Rows from block 5 of a small rotation predictor, named by matrix and row number. Rows with one number belong to one channel. Each number is 500 + 40 x the weight over its row's rms, rounded and kept within 0 to 999. All counts start at 0. Numbers have three digits each.
After each channel's rows are labels from the 100 images, of 14848, where the channel reaches its highest value: "strongest on" is what is common among them. Only what is clearly more common there than usual is listed. The data: rendered scenes of toy objects such as cars, trees, mugs and chairs. In brackets: how many of the 100.
# convs1: 3x3 conv (model.blocks.5.convs.1.weight, 96x96x3x3, each kernel summed), inputs 0-95
# convs2: expand pointwise conv (model.blocks.5.convs.2.weight, 384x96x1x1, transposed), outputs 0-76

convs1.65:510557529495609542485464510505468532514530517548564453525515513470539448550465508533537474542465479508469531506499583483510487486483512515440564526490466470519470563468540542435459469449421520511458468518509528452544514517530509430591455536573473437491536496540495589544484431538475449491
convs2.65:543427461489476565464522535509510423430469475537548517490508486513421446535511484516540463456453469567483504503531482513517451493493566484589541465464531544474487522587443458589575476485544475500549541499503436514509508528573503539
strongest on: white object (34); bottle (27)

convs1.91:444532488449491479444496427564628481446535471476512491543440465548560474580412506507507477509509567488505577493485533485496481485563537527478518515557444548587466506446503444504466464514421475464494477482502494515494516524535491521444517497471419433521500534493510452469495455464473477503
convs2.91:514475561525488453481555512501497559579430515545456514525439487484479524525476461464557503513404472541504499542531511484610533506561499454455496451467502503520497528667528511493507481480414501551547495507461492564512505487576577527
strongest on: hammer (27)

convs1.31:519464559490557486474519501463499522481562373572531474532494484511563511508493451475499517584481446511531508494485467495507547483491497464528507496458485558621498445496437487491506523530495518488516534426483475613559513501449554507487449511541454515455532455492510441493539506471506606506
convs2.31:499506501416515456600503534464489510597469584431513490564492521506465490505497512481485435548537542425574495612454543519539509512504449483472433502537460511449491502505485497477495542503520528508493430443441493468547564516516448470
strongest on: white object (34)

convs1.34:432486517435469451509426476478427482522520521529487459485468509514517586485563557549552438538532449535493517560435484552558518559476494470528536542487485582500551497505478518519555459521541593539521505490524514407450479532541511515536571472559493470493543488535514447468567496497540485509
convs2.34:498516472569494598507520570544517506496462426541486489544509561533461521549407480501518542484466547452520557521492545487505477485497556503542553439503445520498516550552560485515518580474499485487533445492512481413503417479481620508
strongest on: white object (38); hammer (26); its colour: white (26)

convs1.9:465455526380525496529496482490590439519548460495515530442489490531544432549544504509528547444489491442502484421477481484474527581424475481476494490501452522449467494480512481464510500474467522512490513504603459477513509519530466453544424540486544492488525575578461558518565482482523441488
convs2.9:521513456514514578550505599510476524505473525434506605533531468532438599526502573518536492498583490530534494524400576474427483543473465520513542491511463445489480451457493493487516581588545513489433534484475499493435506530490469460
strongest on: white object (35)

convs1.62:500569582616492457513504516513525468485552575455475479511482512464551454531594506458528493477430503506538478467466560486442525460526502530481499529566472479542547493498503465504583468504494579484477484543539507534462477568534476492542529516600469488484541468475554558552502484549480530543
convs2.62:528463441497496493465486511467493434538522513485481462491573490504487448526498486435495550499489477510445485551535478442512501512467491474476479489448439501504474519501530470498443509566499536569509490454499464494482433514521510485
strongest on: white object (42); its colour: white (25)